A small self-supervised audio encoder (BEST-RQ), trained from scratch: 7600 steps, 39062 training examples.
Rows from block 5 of a small self-supervised audio encoder (BEST-RQ), named by matrix and row number. Rows with one number within an expert belong to one neuron, the router's apart. Each number is 500 + 40 x the weight over its row's rms, rounded and kept within 0 to 999. All counts start at 0. Numbers have three digits each.
Before each expert's rows are labels from the 100 clips, of 14976, where the router gives the expert most weight on average: "top examples" is what is common among them; "loudest" is the band of the loudest frequency at the time of the peak. Only what is clearly more common there than usual is listed. The data: telephone keypad tones over noise or synthetic speech.
# router: slot weights (model.blocks.5.mlp.router.weight, 32x256), inputs 0-127
# up: expert up (model.blocks.5.mlp.up, 16x256x256), inputs 0-127
# down: expert down (model.blocks.5.mlp.down, 16x256x256, transposed), outputs 0-127

# expert 8
top examples: number of keys: 7; number of keys: 6
loudest: 500 to 1000 Hz
router.16:545475490490488456512518460542587501511530524527488547509545488454503584497507512483526537588522495487422492570500522545511438547490460550496505486489536498497514498467528444519595558543491491515527496516553493467483497533510483490469453475570500498495496470495551475505514557475489502565606474558446417478504490541523459490548467570460454508498555503539510565534436470542503457485580
router.17:465452534455514472481519478545476519418451501511468493424493433411508465540536484486533518530520436531483524432515552471394494562437506535512458505454493477494499499550496449513518451507508475535504401532543501484490486494490457565516412457481584509516518605420442491540401494504490500499501463496497524498520560524466565480508548539527557512504493485461471501426516525550490518487494
up.5:461593499494502500512416502496510500497494604465505397499497463501503500488658503386506631499373589497502381510497588514505507506502644498474503506502510499503501507500500602512500500605563501495503510510500423445506496499500502501502506506495498482540497511502499497497499493499502500500508507501629502493506507498500497491500500362504491583385500508502501493504501559506440502519493
down.5:496493502499498509506482501494496492515503490496533409479497500502497493701546502497464550507480545512442502497492466501510445498505491491444519493502322436516492495487496501512500492503633503570483502590497498493284506517483498502263501406498494484506461481507502496495523500511495507509498493503496487535488508491504500489503559495497499618501519492492496501499499500495495495500503
up.6:480525524474529467459497537467445491506497502474502329505500467502500489438512492472511495328476636505538464513414526462500526538499514478464497476525509376503479488527494550492396441485503501472473504489502564538549506447457491501502498485500502497449498534510482486507458498477491498517502503499542510503498481491478502484496510394499492514481488514507495477542497582498475479500494
down.6:514451625462478501452497536586481524535439505627505489480505487465563536509554584552416484494504447445518514490474531489506488534505492512481520509539511502495482505563501523486555478568503399451524493510489504594505414481496503498501499492485547459508478496536461414440487499436500504447498509518434483503506466484453493535506518500496416503598514519546503517488504479451501512497504
up.7:447528526499575499501499509477560499498501499486502501501442477501501499501559498497501500476387657573572500500274500501474500505500499482501501507511500496685551518495480510499502499479570540499503499500499497498497503501499537503499501502487491428499454547497490496500331462474501494476501466499510499501475502497494499499499499498501499501480501500501499428497479501501499480540498
down.7:515476499516556499498422581501499498498371513501500505545501498499501501528408489387452501501499501444507500499435433441460500502501494501322498501499501501499499502499501499499501329501436480426493499501501499499501499501535500500501499445526501501499502537627336501457500630501499501435500501529498501499505499501498499404498440505499499551516426488499499462499472502520503451463487
up.8:498698507532496499495532511502498502487498516498388468513537468488497503511476596505549504503505545501501471472383465481440511446534420483476526506490514551494482504545504508510502502489498473454502517522520495576506381526497482493498487479487523500456499458497501500510555513425492450539506553504503498496471500487477490522500462484481464506503512618499430501559503497521503505540465
down.8:499477526503627493419500503562473541497507481454526442485554491495525575475511461492422477454496494436506500531469475497434496577486490472458581490529478490492542487456472502499534508531496494490493504567471470507456535410463512511490518486481470453524562503456478488597493513511503519550460485510397435508504461526469478596499494635449500446493489510519489418519609500479495506525559
up.9:458482517474522468498507503486506506504442525389531494491530477495443480535471521502494403498509516513479514461393608478520500467518446512444463500501497448547517529517510434425525500481569490561540492493526453480484484470485507555494528459501489514521546513509515516488513495451478529503519505504480528514518492515504503521500475518468515478535469544536455518513517496475422510534502
down.9:487506507496622533472499492452465385502392496524502425489560438432456496472468543503497503465394561477499503435423526466518518514488387456502518535518477482577460447523574509365523388516502515527500522539542510508579546448478505507540521437510499475483481505463546549459502486499502511478434550551488468506520470490480488501551501482534468519532445501504534448508496489486452478461480
up.10:458574641511502490501497501488484492499499488489591477488499492494631494495502537502502461490454510675525509537497533469500505490500505499501508487523502501512492496572491507504485499505503514502483465502495506503488496500500501516507505483501501499498607520601498478499433498492499500440477505500507504500508510498491471526390497496505498494501479300502525496485509513418494386491497
down.10:497501519495499471489393482482495491494630491497496488506502494504499512484516492507502500498511496504481504401508502496488497515496385497431515489495506564501521482514486503495508515485496443504506514513507512502500499479494521500505496504509508503483532502494461494499498469498517508480495561512494489483687509349500511494462500502509501475489489491507499499483494491511489459461498
up.11:505597571502505516478544498581545523514500549502496461499557468457392506471499618499500454512520556463499494404495531499506514493525477480459494480462517504468514522520527544510503520419474500482549493561499460604491497459508333477459524502460483472481492457442501528458481518415526466584508544444496496450467489499408465540489470501462487506519509522575528504569493504481498550500501
down.11:499512541528537506460544436537527498497511487477479499508596501523506537425537555567497427524518517433421507507497488503501514487527510468499442498500455468495611438501503500447504506520504501478536452554464498516411491406514421499408545485423484491509523500480580499499438508488528494524501510401480501479511502518458458519438470493465492582509501531534504495505567539534437534504515

# expert 10
top examples: reverberation; white noise; number of keys: 9; clipping
loudest: 1000 to 2000 Hz
router.20:510507524569511482492448491445452487480552481456531448505418452552473509542530523485513539542599522602496568473563432445485467505534502469496411460526455471515484497548446575529531479463556559510479527488439500539458545520537573469446487476446509508488450453515527517444425471466563447426490490466561506556538517487513483578566459500479488496468473559513524516439537458551552489548446
router.21:508484474506479495523594489481458468480463529541507548506501503521494496544428466505441440523550512522547551468454470444494473478468524500500483541478484501511415480512518558569460473576503436508551489503546513538528493431489471506523536497501443555556495449477598464542541467542509436455499507417430553509484542501402458509566496470467533485535472518519487484570498403530500555499539
up.0:498574504419501369501457610501525501500499498498506498500498501506537495498502500468499498501420613499501405501500493501500502501494501501500506500494501501500551493665498499499502387499501500507498500391500499500501497501499501505499500536498507495485501502499497487499498494498507495502499499663494498499499534499501501498499471482500494494498596499499500499494325492498499499498419
down.0:505495492495501495494500493495506501500505501500499494501259494502505497405495494504501505495493502498503454500500504394501498498580501499500500500500452501490495495495499500500634496500504551500498496500506495504498504561506501445486502504506494655499505543505505494507469505551496502492415501493500497217451457495498491503506494505494500548504494505491503500506494505495494496492500
up.1:469533510510499506470498493492501533503486473439509511501523518447485486480511499508489473378504553515482501545449516497491486496409493504519497514511513515496484497480460510500506482503594477531474398492504473478509451504509473514502690503391515513415517593459483509518499463415512496504549499587493505471494510465506503420516476515505493524423491488512518418509466497589490495500469
down.1:543544535532514508539475572495500501618511495539681500467502499497481481506522514507512495503511571499497525502518577479479474520488527500516490639528503497489514505475514641489501497506651519477523491519619495508501681458504495521518503467484519527494511454498513575478480495500594467487489502520540514517529470481527479517483510492494466508513472521474477500503490501529481471517488
up.2:496456506443472512506315540400498480496486484496558434482499483497501506555491501424542552530554532547499531505485446544504534569518425561495485513454494491498498475507537471604511506496503679493501473496487495435508502499489500443487498467508500509511493497496501499444503473503545459498514322511499494500506498577525534530496529488514465503534525494494427502496504431500501436423500
down.2:499615461322502507428462474509464455496496481503510520506498507567516609500458503397504506502496476518508499553579500575501490432522528485394496432494516457472509495506506505509501505524488507463502500503489501462396529514486450477465482421490506484484462475535524572510524529503504502524509509466491508529505516570603513500535508487499499474495549513541561521508501505504557567551556
up.3:500482497489585524515519459590505516514569524501546505593502539525528528443496551491490466453443489567500467531530474497496500570489531395499573482569430542406560506455501440479499528508487474510499541498500487469542453485430559529476480521494509430490503500537497513500501487512515535482513481402414572525436548411506482484503487445495488442504521465395490518494488532518390530497498
down.3:575535487509500502503487459509494498497590513490526499546506503517504477485453503481483502462407483543500504568498582477553498536490473492495555502483436519499486499426503500505485505507423609535539499453466497500573477496473448521477497469505485496468490477534454561480569452569474472512646414492433512499490501494481425497561455466501496496419503551451494499585504517491504540492474
up.4:488482515524568457487491532500511616517493501533497482436500487523591473462651508472528400480492541484590480526482473495433507473497503470496531499598625443549502491527435512448500499463515561529412479531501500516494478501490576482534437520421508486495553609492477476502483484441506552539535492543492362497498512490446532485437502464500499495494504502519520492502481607501486465501460
down.4:499427427500482499505445499500536502500549489526525494426454502501506484522448502483468501571491409469495516524497499474500529495486460498495396500471500515357482522512501496646502469513501507522435499499498501537507540508503339463498496553491500510501501513501486491445501501504499494436491498500502470438508501515500501502604317566499569501500501390499500537532504464506488471500561
up.5:493542482521520435590500532495509506500479442418550483499508504518499470494534491479500383469468518490535513506498497564434546507495454321508505505372497355512515506469423500485510499484502494507492473481504503503496490501494521481494478485505545493436533604483403427388495470485489514512499542522556403494499499483531510448500619436466501513426534476489513469507440514474489486503473
down.5:553587476437493500500476490464461474517504506509504531501457565530498473448507492438569501495503548511500501524546495500501501517467498502490493476513540470481503499612483552506498715496512520502498508448433511494402426546476584485501501487500500513490502498483513564502513475501540501397446523496484469534503534643471509548499505500509455611568503507506436502498460440491460470513561
up.6:499503501500506331516489500502503504500487498494499479500488556520505502514502490477519499349494605496516502501478502452499502482432507499499501500499500501493500516500500483492439497502578501499500476501435500345415444566500501501499543501501561461501507497441321497499499498499515501543497519469564498499499501490502504500499505501500499491466501499500508410462423501525481312393498
down.6:200499499490501501500499459502500449625493615525476490485500504438498533501501500500498500489511496501507500508516506501524488490509512526499503497534508655501499501500500402513499511498499477501487505499499499507498497499501472510501510498563499499501458499430500501505517499496499505491496509469501507500499501550500506508594501501583500482501501513509489501489513501484500502498520

# expert 9
top examples: number of keys: 1; thin (high-pass); number of keys: 2
loudest: 4000 to 8000 Hz
router.18:514500508600514533605520487454493514454515439446430478541533501488506456419554506533460501490564541589466485512527506467468478486558498484466518476504469512526506500495521458519494513475488595465501545544458475585557461550490491500514595507491560438483507459500550475533489498502533476500525473460523539496469525474477462521533486512488529551535491530430587479502527580527501579543519
router.19:478551492465516527544506515453460539526517547505456610505516443484497469490558528575488528524551452516459450521495528479509540482506541511495527490510512528565532470491579486468533480528534509526443513498441516495572490472547487492521519507572468496506471492479494519547521467537477479458469572443527593449404465424490539496534548438454514513539479467446542465478543500562470621561487
up.5:499501500500500417499500500500500601500500496500499500500500651621500499500500500463568500500500500500500500500493500421500500500512500500500500500500500500500500500500500500500500500448657500502500500373500500500500500500500500500500500500500500499499501500500500399540424500439502500500501500500501500500565501500500441500443500500500506500500500500500500500527500500500500500468306
down.5:500500494500520500500500500441500500500500500500500500296500500500501500500667500500499532500500500500500500500500500521500500500500500500500500500500500501497497500500500500500500500500500502324500499500479500437500500500566500500500500500726500500500500438465649522501500500424502500500519500498500572500500500500500502500500500500500500500500500479500500500500500500500723500500477
up.6:503502498450499501501594504500500501500498499503499497500500502583533501541504501447498499500469499585656498509501498500484490498502478505501474502453502503527480560502469497419556474499497529558497501500498502491517498548482498509501494500501578499501573527515421403501484494343506497501502419569499432497498499501499492500486487505499502543501500537453324491504500509460510500501502
down.6:504497505505498498502501512505501529498427474621495498507496485502404496503392498555499532502502495499500516501466496500500500503526436501503500498498501498498333457506563503499500501502500494498547472507503498507499504501507385497496483500500422500510503497508498501499499505501502451505500500501502492495531497501494496528498491501494502503502478495499461499363499500501502502499498
up.7:522497494530498502524505533516488456496588514499579464459445505494490387604500498504494513499503509479499543444524474504500508507483478497498468494528500472494476495554478503512452508492496538589557368498509494428481475514503511466500497459512523490507503505441501488438507478504562491456498498501564466524508582471506500493446533507496501492457535517435494598540475457501510487477493
down.7:532505501538559490445508500566557419492478463494456543556497490499492468502528586461495489512598478590476495515529523421516486476513511498523532494545486439493490502464525499532500516553485560517514448491492501499484497486502512479439499491475521497583463521539496501513512595456481460518499557524505407497552487520479486559513510595502478417464466541545501455416499482476530496529539
up.8:454501499571506373499451500444500407595500499497501501497501500562510501503499501493500500342495500500501498501473567500547502506505500348424504499500500492622500541489499498496499504500500501491431414497605504579498500501474500508500500478499500479500499500433387375389500500499540512504501499581500420500552499415500498498500500500497499452500569494500503500492500500441500437500419
down.8:500497499500499500500503713500500371503499499436501500574490499441636511543500500499489511500498500500499463491500480499474499378499499500529500500501366497500512485618501501363499498500545499506499500498500499499498493506501648494504502500501501500494543485500500498503504500499501498499500500500499501501498501495501506564454555505509501498474499505499500501419499502501500513505501
up.9:464425475483483320505502492575669512505457502511554492530516501494497484669567458512490489479640453495561463506481523497531446515539553491463492491517454482505497492504502495497491511532507485502509506501505379498496512492501497507497456495512496502494513527505376503492503505475507567512487511389472509497496487495426534520512497495537500485517538498498421501509504470448470504576583
down.9:449464491515573521504477457537478509545512429467472523489481534517535475510480494469551476518476491491508561368524490480518503463495492510537487463504458259507463498476475359522480466545498533504493519473718504478508502488501507535525489515614385499580494494494497495523508496524495463528458471481474455527517541475553618500502548539508510469505499502502508510503497480491494500516517
up.10:498491484490497502477513500480518512501513500501500525429537453423485510499554503500504501518504508501499492497483515500528517514466496464475497507493510500502514502596580473562500478524495517477497505579483525503506496504499368551559499480503430518498425473441501476498501433494478462560544526538481487493433475480435493498500495372543449501502494542540489523502493512549440501553545
down.10:503506497492456531503566482520496538576499538514493501499489536426540516477497506544517508501582524502506485557487482598468502507502529493506580501531519568477501560477502534536393528507499427494375557494526502484382478481504447476486525494551512529502483496451504505491493525504501508537522497429467498490496499499501530492499487425489500512503573437498501497465497491379493597452474
up.11:486403516438503454478523527500542557499425479489512518503541457487435489496585517485503475543504480578528503543478497531516496500478452474511579517510499495481563549586447540520527461517494476531499487486519494485468457512489429483572560482503510494458512512465473379486504446431490470531482506642428487458469500492461504521499485454518501445554504550509504475541483515487433490505483
down.11:443578507438485577503497472518512505498498518517509499402483502496467621409566506542510559497586502491502492547507412532437499526601552439504584406474515519465505507440483496452446586510498488489499518527499563487490495499526497462454558497499501508586442513447548537504500492501558511489515494497479501455465499533505523471498472474506507520421564444487497503447502493439510573447477

# expert 7
top examples: white noise
loudest: 4000 to 8000 Hz
router.14:493472506555561540503563474478564497468511543503442490510483505445503499559565535589458487526511532483461555532517477512464465551545494501557528530553548473526457488498555502433544483461485519461583472583543503553510429483520493515531451485444526540533522552458494471485488515444442527569514479524469520448455526578461446537572477523483560542535552477522509513531505517471461464513521
router.15:469514519434530548449547473449518481524493547463478551490506580494524484436528592517451413557481535497488539432516540513449423461504550578521535500554586485507467479481494549430515466538459551498556491514470544527521472455500511515497505508378534495535536517480480522518537504382498491555566496526473500488566494526491499625511512508527515462500520488517556542523455542455459465539494
up.5:500503500500413500500500555500500500500500500500500500500500486500500493500500500399560500500500500500500402534452483419500500500432500500500500525500398500509500500500465500500500500500500646500500500500511500500460500634495739500500500493500500432500500500500500500500500500500500500500500734500500500436500500500500403466500500500500500500404500500501567500500430500500500426500500
down.5:500500500500500500500500500499493500500502500500500706500475500500500500686427547544500500500500500501500500414500501500500500500500500500500500500500500498500500500500500500423545500545435500500500500500502500500500500500395475500500500500500537500500500500501319500585500500500500424501500500500500500500473500500500500500425500500500500500500500500500500498500500500500343500500445
up.6:505511498495514475482499505483517510493497500499495514507498507463474505496528516489550511502501592494557487603498472512486499482600549499522479512514491408478503499507542508497450481484500559405502403529478507514450476528546477411512492530441494485449525517499499497520484512456482485526542572460500437385504493495478408462427386453496538652518580495507494510503395520493469491449500
down.6:529513466405497514460461490498498501511469513538491527463484520532497489477500538488507512500563542471463507501503483501499485447498501494505530518516528528510501483438372499478524499542489444516500486521525481494445515541609479438492465566517418507523467543532501481577475543492566510514501415485484459489540494496480533499480548538443552489488499497506484589500462480520507468504558
up.7:486648504466590383500505522479473499501515410437502487506315490528592487490489533479640491405432524498524420525482488491493551513444575464500544519488489478514511499538504517430563501501588474497501500500490503511496497498489584499478496518494511431433500538432482442501481499533509510461497494499496498521497502424497425377498513480500504498493569499482550516492504517502497499502490
down.7:499500488451491535487514456501495620482488509534494497501501524463492491431499426539497457499500419484499447472501553483556565499330500501498453489481494512481500521466495483422473491536496509533498500499500500495469514491507510541500496493475492479486506567467546498476469465478488484499482569480515515428481499525480601509513495501507518493449307501476519436500501507476502538500541
up.8:498501499499524273502443573501501501490501496498499473477482499501500501495641500426501499317401502521578501499499499500416503499499523498501501501499499411499499501601500501501499485500520500499499499508475498501376499500498499501501499501420501500359581512538431499499406498492499499501501499501499501502500501531500539499501500499501499501472501499499501499501499532507491499499499
down.8:499501470500500424500485499518500501499550498500498499499556499505502494501497499513499499497500577535449500309582507499516501500524500401499624500263499499410532539501501510464473542500501499502501507412499499502501592499499500478501499501470500479424500501413501499500500501499499551505554529517530501500448545500499500499504501500489500501483506500402502503642516646502485512500476
up.9:501569508566527499497543513544528504514495432495499503569501496491477521457521573496529508496497624495517497524498493504502436481562520497498474486508434466468498498490511520501496502500498608422510383571470495562511497499523426342496486512467477499496528500500544486491494516424499486534548496419502489387496440495417407493401435480510492574500624513517497498501438517499498500500485
down.9:522501468406427531408502485446509505560487530548491496503501551510500499458493503501501536488521499431455503507473467478496490429507503490507449525530488503503512454422499549502515502555492431498500489560518455500488496504541503488492496537429413506520515491562526481561490638491526488519490496492516433467513486462409543489519509518428511504466512501503567499498497505521506497530559
up.10:499499514501501499500500553501500450500501500499501497500501500566501499500501501473538504499499502500501500504499499501499509501500504499499501499500499499602500500500499501501500400500500501500501499352499501501472499501499500499499499499499636499500501516501454500498498499499501500501500499500514535506527501501397499500496485498501499500499500317500500444460501501500397397500438
down.10:329500469500409402500500500500500500500500500500500500500437566500500500532500500502500500500500500501500641500484502500500500500705500500500500500500500500500500500500499500500500549514500500497499500501500500500500500500500500500500500500500500503500500708500500500500500500500500500497500500489500498500269500500500500500500500500615500500500500501527414500500500388500500502541500
up.11:478535500472499500501365503501498500500500499494514499492499499500500538488523501376598497454475501503500473501491501499542500497453501482600523483496510491501457531501501515418500495500505490500500444500500500500499500499498500501470495500500499445431493507503499490476499493492500500401501349499507502499489501500499492498500418190500502500462512518476500500500382500501501502476421
down.11:583469503501501501544500400499500502502550499500500500488500499500500499479499501291508508501467500499447491487439500501529522538500451497501497509500492493519500506501442500477500500499504500500501478500514505553499500486500500480505498500438507500593516330519506499500344501501500587502615499500500470501500470519500500501499428480526499492522500502500502513500473462527450501500502

# expert 11
top examples: reverberation; thin (high-pass); number of keys: 9
loudest: 1000 to 2000 Hz
router.22:516469489535438555574503504570503473533498417594556524496463537494441527461463484502412434482490504470531515484555537439499521554525489520488507498511573488443499478419481511518527507560483504494481568424505522471465565474487462495530516511529513540483513478469438529487540469493505497589455542495405526556492519440594521492530520502485527524471488453469507534547515481411468511519595
router.23:528454445487520499471549452539480488580515536501491551483552465544582505456479482516439470498490514579554466562471532522554460411496540548553543483504470506512429516512498440473471461471474455405512505463486492557489486496499469559511528539522455467487504516570508437527450459433504585510498471535523538479537456472504568463435522497543476463451501557537492469529506555600499494546483
up.5:492498489500526496507490506470520497469477493498447502471513499501503504512575647464497501453502513552532496515425476501495499471508495406498487509510500493524508494501508502538501487491541505494497490529511477515501501504502515506497601512477523502526490508498489410492456490474493497499490477515495501517517431497475492439505515500487483610513497505489505486511501494492479485506487
down.5:479503439502505504515555507494512506688500474486515517507487521505501432497546497497482428642449499527483498494500505500503445502515500504496462552557480487500489497503499498543499499449546494479521498498515456550506655483502490517548477528524492571493554515505488496580554509507454487499508491519481492506509491455493487499498453503508550478499497496492505510527566490520511494373546
up.6:365520500501518440492498501497499600500510509486493499506503499516503499499508500417504503497501504605506492499565490496498502502491501495640502494500494495561497505501491497428498503507499488470319501507500501502497493558499486502505503513487502500476525501469430481505497503487491497498502489500517495287498543499485493503459473493502516501481497496448498497495465518502373502502502
down.6:504495529436479500494444505506502497498495483521495492497495479515452543490499500503653479510521508479495505494494498481509500487476554535496474534495492379502458498500506480485513411500533489507504491503503495530494498502503498500501498495481501465585498498497506498495477502496496469501481492513502210485499482502500480496497507515470504496503500491476542511502499484469484487484495
up.7:504563502488558534495509506517494499478470523513500484488528488494528502489472541362497460516497494593500429504463489508490533464513497488574525410500515519490481517501388588493496386500483451494497527496487513505509428528514492483495487469535481498506523487557492517471509493470503520514514528525500516475478487484516523518481465513503554508513476486472473477433518523499502518430492
down.7:568440493580510450498463507425516471479503497504548492408502504521488498477492491506480502494466519477465517518393496496462459491520498492472495483499421499446537476497511495523435403400497475524500539489461511491432593503405503469494502460498497512481557531477521550513530501478516494442459537497520637530572543522519487570502501503501482514542470631490498499466558508424508542491556
up.8:515549472487487505492537574521491477502489531462493488458559386492512488551468502512497470558492494503454501440389503518491482387541435521463507518532539503499424501505514455495521417504498581465517504498476506496545500482498546501521433425507480471518506472538512430422530487467515530528549492565562548438478495510482506530456520517565503474503486502499478507509479477541531501524413
down.8:530545501552466552527492502495516398411460436497501444531522507503525461499532500512509516492503543532494408521502498455501452481502505527523376498498500483487482501505511479435491493540501481500508480468502494500542492578523548489446483450504528528502496498472505507496505571500454448495498504512463518440457494578552463573496474547486514507459510497546524499610591488523440508433461
up.9:499501502499501388742439499501499500490499499499508499501498499499688420502591501499501500499500501501501499501499357502446463501499499499499501467499499499501504499501487501499360497499501500499499362499501499499499498499499501501501499629418501390499501501499499500499498499501501499501500499499502473501499508499501499501499405439501499522499500499499499500499498501528454480500501
down.9:500499500500500500500522500500500500424501495500500500500581500500500500500500500465500500500499500485500444501500771500500500504412500500500500503500500500499495501501500578579517500504500500500500500500500599500500501499500500500500500523500500500465500501500500500500500500499498653500514500656500500500500500500530500499500499499501500501500440498500501350499590600499499420500499
up.10:499502614500501499501499571500499501499501500474500500499500427501564449501501502499501488306410553501500500503498500500499499533444604499501500500589414499499501501501498501499499329498500503499500367500499474500501499500499512500501499499477501499480500554377499500499499499499500500500552500499510500501498500500428499500500500498502527500499500500478499499498482500500499497499499
down.10:540501500500499499500499499450501500463499500500519500535500500500500499500500500500526500501501498500469501450526500503499499387499499621501501552485499494499500500499500505500501500500500501501440499501501499499499501501503500496535391500477500558501501450572500499500500501448500500500501499573504499499501500499500501651498501501472500500499500500500501500501500500499500500500501
up.11:410642501501521496499276501499500651439465499465500499500504499564500500499500500476682500490492501507504499501320499499499500501499500473499500500487500441577497501507467501418419500500545495501499487501506500501500500499588500500499509549499554500496501500498499478506441498500501500499498484453495500475498500500500567464437500420328500499492501496500509499503501506500501499513500
down.11:501499528497623499501493497550606492501441496499503499500495609500525499421501493559496499522501497499501680499501498499499500499502499501499499501500502504499499493561501495502501503495497421500434502647558500500505632488501501498500489416501472501495501500501505502500506474496495496499494506501502485497497499506464501499489370501491502600593501496497494502571497500501505499450368

# expert 14
top examples: quiet level; mains hum; thin (high-pass); rumble
loudest: 250 to 500 Hz
router.28:495575437528520442471491565439509533421545465475508521570487498484498440420556429519526526471533508484519500504557536470492509486480509529569486567482529545513565471552491543533505489537493459426451540531498477508524495470510466487572508549532483528468527458554526438549473500460498551499540564494480511451559509422486520530486512481522579583541440493431474425494507527512509553529518
router.29:418456462452549468483527545485425457503473499473519472401528461436477541541506468475471533513577455539463449500473472458572460432560509516487564514500529434539491490551430505579499504504523504458494433413475556509493460562505548440525475491533506497468436462455464418508534405476626508461519516545557530539418449478562509475531507536532482488448517475468461582447618493443479454452457
up.0:176501501508501481500500499502500499499498498498503498373500498500502502500499501437500500499499502501502499500498498499502501500500501498499500500499386498501497499499500498602500397498501501500500498502499500500499388503498502498499500500498501498499500731500498500500493452498501500420501434458502500499498501500499499499425500472498501501500502500499500597499498614548447442499499
down.0:605501502501499424500481501500500500500501501502500500500498501500543499498500500499500500393403501500500500390501423499499501479500499499500500500500500571499500571498499500501500501499500499501498381501501500501501501500501500499500499499575500532501499501499500501501409501501499449499499351383499499551499499501529500501501500501497499502500499665590398498500500498501535500500501
up.1:499501502489501435503495495497501500499500466500499498499498499510501509495525501499499500494431502502502464505499521499495501502496506414501501506334497495503501499500436500497501499331504500500500486500411500499500497500495538503497503500497500499499498606501486499442461451496499461494493475500500575496499503506493481498499500498499492504488530497500500464462415501512500498500484
down.1:500500508503500500498509496503497500413499499504503492498504539500495503496492452495499499500500501498500503495499500500499495522500501500492457500496461499498506503587451525499508505507462509501445590508500500522479499501482454538501505487491539491494502504588498501498499500500501499509499495490499494500499495505500499510237436487435488262501498501513499491508500350611502499557511
up.2:499564512466516302494497499488509495501421498487470469496522490502499509498503554219494425487465652640502548496445507452505497501508502473528517485513487462503479484467527503500479502495496511587501536480496477523510381438490518515513501451506670429487497601524496506505494493495492492389501496540503524505546515497504500506512471466479477483510584521478477508501489508506481494482502
down.2:511483485455625453516511485473496490465514537507494493462536470481507526520449506495573488583489516506487507506504526483481469535550490516502522475492504482493463455443514468504503516555493486488505523499447479485530497494469515511510488513494501499521497495544527486515502466434470494470507534517477512500495457516499499587444502468499521482397444520468492501518506550510487508543486
up.3:483506515500512352513499581498501501402484474499499345500499503506496500500562510440503500380499526501502501511431499499495499501500498481500499502501501495501498514499501509499502500486538501498503499599497495500486504504539501499499499500493504530482501504501496499499486501500370499517506437500501529501501501505500496387493501402485499499499553500508507500500475697445520497500500
down.3:500501501500640489499483492505494481495510498475499489499508498430502500438495596498504368504481516501499500553469501501500371500505499499500499499495501499501497499513501500500393369499511404504500501502672499500500503500498504511496494482502503498498415514462514425498499559502499541499500499527498500501319500498511499500450495498419498499501501500508478499499499483499475502500478
up.4:505485502496533478495492509536488551497574580525502577500501549499544528501519502517492498514497499471597495525540534485504479514506510521505490509535492472525566512421422475498525544489521498508500498511447444443478496454513506500505494595498495475475509513491463511540425539532382571510532508502484480556524501479470450501547462449501532488504492502437494522423464535499467554458544
down.4:520515420511500514524478491493415495498534498487541501507504496511571525481508511500500537447363445457496587503497509499547404485515516466536572431458478464483515598477496600534473509498494529434473489440459501505437497497422406431496493498527499487404488504507509556455505490532512445524530561440502563574549537493534497493563445464503512501461464600500487500488520545492498537569594
up.5:498502502502514497501498499502501498493496502500500498468502500502501438514501502446763480498498502500498502678498395499498501499497499498498503497498500500499501502498502592498469500500675502501503498497498501499501486502464502499498473590498527498499501593501494502501498440498498501501502501501464500499501463502498499498498499499499500499499499502502498502502497478501499502501447
down.5:546501500498500498498501499501500396495501501500500500470500500500506502500503500501498499499501501500500500501500500500497503500497502499380500499500500500500500506500500503502496503492499500490343502499497458502447462502487500498499499501499500499501502501499501499500500500500499500500454500558522504501504479507500503500499500483500499403495498502500499453479499391498500498500501
up.6:499508500430500450499500540500497519470483503500469503490500506504507473505501552496545632497476653504501500500499501501497237502500501500499500500500458435505473501500448499500579469502500500500501497497496581500494498530501500623500500503437504500500527574497499480475311499367503501487500498482539499500505503500504498500500537500500510525501517500497474429495362534500500497501496
down.6:510455502473505518496356500497505499510498500615499504504501531506505496485504488538486498500499494500505515500498499501501482563492500488500491500502500500417379499499501499505504500500500588530496500504500415499510500501504496503502500381500490381506499499460500579501500468495504500500493471424489584483501499498496508498498503507499499500497500507499504348502500498498327499512507